From a checkpoint of a small class-conditioned image flow-matching model.
Model: 4.85M parameters, 48-pixel images, arch unet.
Rows from block 7 of a small class-conditioned image flow-matching model, named by matrix and row number. Rows with one number belong to one channel. Each number is 500 + 50 x the weight over its row's rms, rounded and kept within 0 to 999. All counts start at 0. Numbers have three digits each.
After each channel's rows are labels from the 100 images, of 14848 (inputs lightly noised), where the channel reaches its highest value: "strongest on" is what is common among them. Only what is clearly more common there than usual is listed. The data: rendered roads seen from a driver's seat, with toy cars, trees and houses.
# convs0: first 3x3 conv (model.decb.0.1.convs.0.weight, 128x128x3x3, each kernel summed), inputs 0-63
# convs1: second 3x3 conv (model.decb.0.1.convs.1.weight, 128x128x3x3, transposed, each kernel summed), outputs 0-63

convs0.112:460490424438470495430542433420526516519484506448351376364454511494477469493455563502559438443432504495451531506448446493519482462468447405439501410486442508508516500498473450474587492466518558
convs1.112:449495458561552491580435509462469492460494474452510574539475494460571423492617523428454567494479460423503504482446561527475466500448466503546421568424535474446510493490473564496402538509375407
strongest on: bends left

convs0.80:506499467517518484422602531460514470524460457409377328481537413442493511437500509567533391493457481397447515476470494417483496570546534408501471470481432470416514481492475430471549435477498557
convs1.80:449465458433498550499371441442526503589537540600562464513475502490537534535510517453459421416492619554510511475440447499526498589425469523531468500512526491528490562539520597454418572497427412
strongest on: crossing stripes

convs0.2:567525485546440452489457515546467410488478367528509484439547513573564513494481478499458460488517482612545610495508478491409532436535579486486479436567509449507580548559472482546515532462449527
convs1.2:478495444402535468479463438452520554448538508538551523583479586450460401438411477486559511480466560534484440469481525528523498470512428542500491471389448499591460538429516529497514482468573487
strongest on: bends right; truck

convs0.27:485476416536503492416556536550469387428421532448476442538428407509475433484510440461478488460511511429442538453472471520476469400464486478523516504459484463519516427463450511496378506527378508
convs1.27:514470482436435488476450483482501543609599487547480530444585514494466510518492552506477586554435461505554513493549451492418501544488489548469544460582528497463517518532550466404555452462555518
strongest on: lamp

convs0.51:461464489487455502365534533439532495460476495448447416541482468501486546478461443490426499502380429465465432457407466409464466515489484432487489573488565591473498431452503513457478504501486572
convs1.51:534481479490488493522431540420463531594457522548519566476527530479531485537348537536517447531575491501541495538534556452588499458528502477399485506469454489469521498489454444508535521581518474
strongest on: car

convs0.107:507494450428510503433477476447508521458526510491488484418478520484488381504353446496542451502487511492462413425513463507464468499497479415550513536449502457427554441517400431530401545528521500
convs1.107:419394605536433482461513501484506540503452479439480468537458470471559553437465567504487472568454570472461543584467538490545453473465507529458529484461492615548344559554492475502520436439490579
strongest on: lamp

convs0.74:474524470468504413447494445473473464399440442494320428434505474540442458503507522488499453475482480545496501477459468555518527511517529450434484470507499575411512473522478522477426476469517468
convs1.74:449431583518487494554410530487475476454500549437547595442547459481610470489491583499458496471563514519519470477460502506514446488547458496560529644457516459561509503469462527514534497484491457
strongest on: tree

convs0.15:453515467441513510482429599491569630592473480592378493546573508492552489465587504536504581493479470451413533504515493360508499471484494473609529560537558475461460559537531455451527536540539465
convs1.15:512497522533534518485505412443492511393573500507563540463512486557410499555479429506522420416538550551559486487531597631531475514490536535477531453526528564523555373468501533510500488455461506
strongest on: double yellow line

convs0.94:463498522503432538418528494495501448490546501504442398531390570523476525549473483509517545518458513486572487443443505535571450458593536448401511472619428524473482529482507460498498523478531472
convs1.94:502503505502553531475383561457468489510477444477555539474519496507553518587463534535568554547463510508529565495450462506443513432434495460536573444438499525521390491530403534492555488521427395
strongest on: bends left; vehicles: two

convs0.108:528445453573621558525473539517546445496483490472505570440558479519543440515573517644395447456571521552463451503570552492504507458554562610448576506477500505596514462513504478527609493491519540
convs1.108:453522468503408455473507468444462544543520568498542472389508507484463557495398477357516583554515531455503527436486501462469490429460502535457502522512584539501466534450474583502433544548520482
strongest on: bends right; truck

convs0.7:505517511471460474416605520501471467424460467488399514548490477508477492388476462555445429427480463496456505463534462429437510561488429533473508576458477469383530510479526536529437455464505496
convs1.7:482547499426538508419458469511415477531496518526441456472390501505512484555390476552581592589560527617504474513438630543477516461409594489424550443467462530584517478541430480471505480528496498
strongest on: bends right; vehicles: zero

convs0.17:596461546501541528506414511562460476478486419497587477510525550563503573551434590534592555622552558514575465527530496568542507548563576482561536546496593476479548528531424443475507522576493476
convs1.17:388517358494468488504517448476525560571545527506597517498466526482597514519527504566509508432507497486424455457531505496598466519429442496426494554434448594457446524445519464547430437463456479
strongest on: tree; straight

convs0.87:482498573470553567479446626470557457517548465543585479490527533556484528530511518622516436511520486544567587516565544522490546508502483529503494518512458478525505582498461467496446495454613458
convs1.87:507561469557470509464502476539462536499557552444500490506555540530445536463526485465509513500529483430438508441472408430494425513571376467465457432556618498455444527481538518435491507607421524
strongest on: bends right

convs0.95:450472496481427442465535532473482494421507479470460521578471490508617484519472469503510436478543501537509458454342439580417482515540407493488486521482507592523405416555505507509489487494538484
convs1.95:488452489579483522540520432545456485418499510513511528412495530496611512576466510505507593534459507531401521519614560518556484403480484456515460475575459504454569533469451521493457495468551459
strongest on: tree

convs0.4:423524389466459511472521439546604498533473441476490552512539469497553522540389525493523530447493476482505533491460500563520494339494503444577460488492505536536470505528447476499456414423422504
convs1.4:573453537477461530460411492503405533554536521441448571533463553512488553537490520545418520523565525520550485531511561493459498556431452547423550534518462501462480472478540480499517651536505512
strongest on: snowy verge

convs0.110:488497471469472442432544449447464456455478459444369437522421481444461446515357492505512497433465519491415438442429462427481514475454461472487499535487484465414542478482466509492424512596497462
convs1.110:520499604505542482481530587519486508522428483456495499436564484465507530421465443445548539464562526536518482406522530544530546564479412527528469475543518565503482447578493417469505534496369534
strongest on: house

convs0.96:439462468486572547477514499446450536454495490618515476554485486604432521539589565591448470583550565539540487573462383495554441479439550497406416498509517503403494529467512498518505572438513478
convs1.96:516458462462446465444545503499513518425502389513550503496518505580543518462539460486569495556448454495479593463507493506520513440575498530607473557402437547474508505531442456525475489482461546
strongest on: snowy verge

convs0.126:471527538460510423504534515505532547523510495535522437500453555510539460506449476527517494459479584511507538475415506493425520476517552536459370497497503462476491597565470469558422574494479436
convs1.126:522512459427486476482422567567464595471451513506523546442496520481495530425580404498380478480511525492460483531468555445588493551440522556562536470488492531429556516504518484505527529534499495
strongest on: bends left; tree

convs0.67:558446445433365482426504463457513525501456481520527277563285504522519453502560466469559437512547470500459474444518478466533543401469474471502500544449486487334445480514486508446461527460458481
convs1.67:412511534559493501559562481482518429418536495526417498480499448452487559488519508460483455512518557466495439630543456505494496537462553527507508428516499420523521491469494444550416593490432596
strongest on: tree

convs0.0:454497466350526499537458495491544449485465466510544416632495500533447434482486500496460472397445513485428481412499481551458495561459510491449504493506504487541455462481509490517525480573367461
convs1.0:512502524508500494400507478558452557518538600464411509309474500545575461561452497409505497590506419493583537598512495549361472495448578518584568430480473524545478534481494532573504465457547484
strongest on: double yellow line; bends left; vehicles: zero

convs0.59:428520482472510458499447414604576542500476529421495540543504523513530447370485549501603458491418577467439487545441494495523537419476459460571486516509428504503494484458556480483524459450429527
convs1.59:455452463551494437466434507489473428566503421538456478363489505476460485463492562498425572552548495569479496442520469491450474497527566479571505543443533487504426452493422561484462585522618486
strongest on: pine

convs0.121:514496529513549508429393491500492481438494567497462442556461477480452487485467474475493446428435496534432542469464434498478409483410494484530512530477496479270509460523526557536482496525499513
convs1.121:517472521433387474470540437480453449492465539538504497489539445561497494490534500661453526541477501453672492456577391469471545583487483543381504490478559491528500459491499498443441560477425513
strongest on: crossing stripes

convs0.62:467433429569533541534515525406500516435565511498549475398550610595483551457587548523501512533544541449527526580452463570551568532563642485492588472514468468583454488458483455426437512452499458
convs1.62:479471561480498373553458510463563520464525539484436488552459590545565547543461560503480448473448551430430465472509506505531411581394516482535581613486503539371591532548456447539488422475501424
strongest on: pine

convs0.116:450536544496530555528448435342585451442486590427511478537518462474560537514510529472406506487477477363493486501468432463496460603519488455437504457474461461471648432542610488530505499491424517
convs1.116:542444470501505525591518534561478513521572443530488456508516449590459558489547484601525459453500492552549500494510419451476526399499489493526438466523635478575423586553513519552525412510518516
strongest on: pine

convs0.58:565446426546423419412473549471507463468477528503437459530579509442538461458409437525499471509501525514533438435433467433482463572466578455694516477436538477520478433423472559553501436580506583
convs1.58:487456534491497480580526523515491546553444527492575572521397458559454543448516451592463518489546482478424512562520538546441515522564412515376537586466455512474459413554503498508553517471466452
strongest on: bends right; crossing stripes

convs0.9:442506401460481525452465488435496524458519471550546384471481466438503463425432476525509486444490526506490395523526430516529481520538503457497498480486485476419493445489476457508439472481470448
convs1.9:487497565480460552483468439569509437549419462528464496529521531454477540509521476480525541545468510466519564524444465526477538526519499537359510511530470518443577532622501470490470420467522555
strongest on: lamp

convs0.86:472423485513521517469551462449513472500515477432501567501434502557527478492438509462464406482401502459550491498422484562450459518463491472513528480438460528516448411532464495488509511484478479
convs1.86:573561509522518528537523510575498458512511508605522539518572536479377471570472479504441505491562483510446464531464480486526458458500492522479387562488560534565476499443517482668461494507466500
strongest on: pine

convs0.120:546422547543455585574434579532504531518538515573505617579517458530501530533500493511427448500524526502450594500508416536529537471482500527530461441530511450498470510515438521538616489557572461
convs1.120:477568455442484453436575471467506466509423414467505391423421495527469504522467443481616533487470476450549500459520523455502449530510492481574501503441476528479523485478542569530453510495490511
strongest on: crossing stripes

convs0.29:451398478516474487432453430569514541403489493468436422523503497471494383503469461492524502534477493482480481452347443494462481539508493487536506534547520532532460472525478483480457493495398453
convs1.29:539591511544535378533575400472557477470399529541580493534559533460470552594545551458472467512511541413410439477592541480500479457583496505469494494507489486384474490435482559509496521549545542
strongest on: car

convs0.12:631505344512499466638488520570576526594588539491467531536463485552447501515531491542582418609605496496529478508504415484537467509397569477452533466450489434470447539526462466396467469435456535
convs1.12:523471375480495452495502508449554458531546549424453476559475403504536470502569535523578459561483423461503561423475422419576456508477589399367592500469463492432534578519491518483504495491545598
strongest on: snowy verge

convs0.113:470441531534476465480455489410477536432421416503429451358477493547495439470467516477481486471526480513428440495469427570488450508455447433461853489530502491501487533518518497521514504523521500
convs1.113:411504459445459530356482442466481465464457468436509513551532517496501509525531478559504536555475635498625548510527570485515579614571632617519285530465512516464559504527522511493526551477478560
strongest on: truck; crossing stripes

convs0.13:478500575468539629556472512502433560502505458541459545380483433518507515470547527570528499502503512581581484538553472558603499478527525517486469482508491384436537505533445360575457481470478471
convs1.13:502514486417509502536558593573475505526561570465579428512435509517539552561457607493501563520450474511485477435457483499445465570549514472550490501554559525452486534538433577541506504596501548
strongest on: straight; tree; pine

convs0.119:446446548581528500572496606595457504495563586497470402500508483508428461527498391545506512480528516563575509543459507503522459513537600474492447533585499530466452449452464469504543460523500489
convs1.119:535553471470459499547503425531541490518554437526514461497458542434561479462571534566510534482446463427389414450466552523507550531484486519483565492408421554493623549537504483568571534468404518
strongest on: tree

convs0.3:490446562471463479500362426555499427505429618516439522332458529564482456547423514493523425428521513504543570489478540587471437529476472457562510512532561506444445468543505595510453536462450511
convs1.3:429485420486528549550582539452450562484508414432467403499484471437453600507589529565494463600451490480484549436545451408482513491455553527519473439477537610574574526513472472558556513453602560
strongest on: bends right

convs0.79:452484429483429492453422488488513475417500458494467454504501523470402466537445485498506521481449524520409505496359425475515447558498494455426495483504515595490493479596496524526480493533504501
convs1.79:578433507399542457496552536502434519454519475440543503444472508484497450436457488479577381533537441520505495421500507517456552428553555450561451563528524372475536560404490458473546468449513442
strongest on: car; vehicles: two

convs0.78:488481402531547447558432454386449500367507392557529434525500465468546535548484488538575458531455525600478512494498556551515523540490531462419447408511501591525473511512456513496486511475526534
convs1.78:490472510508447520472537592482549511610512556519534491524470549566383464545509604501376510504456493450510523534594433512504478500518429481495507542509383403556425470498535469548454502471404491
strongest on: truck

convs0.11:478460422531490505521557460484521488417411354518442484386535459517577418470384411395474495443491444547542518559520467547507547475539535527539493389478517501535502535582564602513447522557495586
convs1.11:479473505474592512518443542509418553499493521480482493470424531427467477438585565499482529495530551388486496405542480408595411588504549499490532616529543522447493534496433388496562459447478400
strongest on: crossing stripes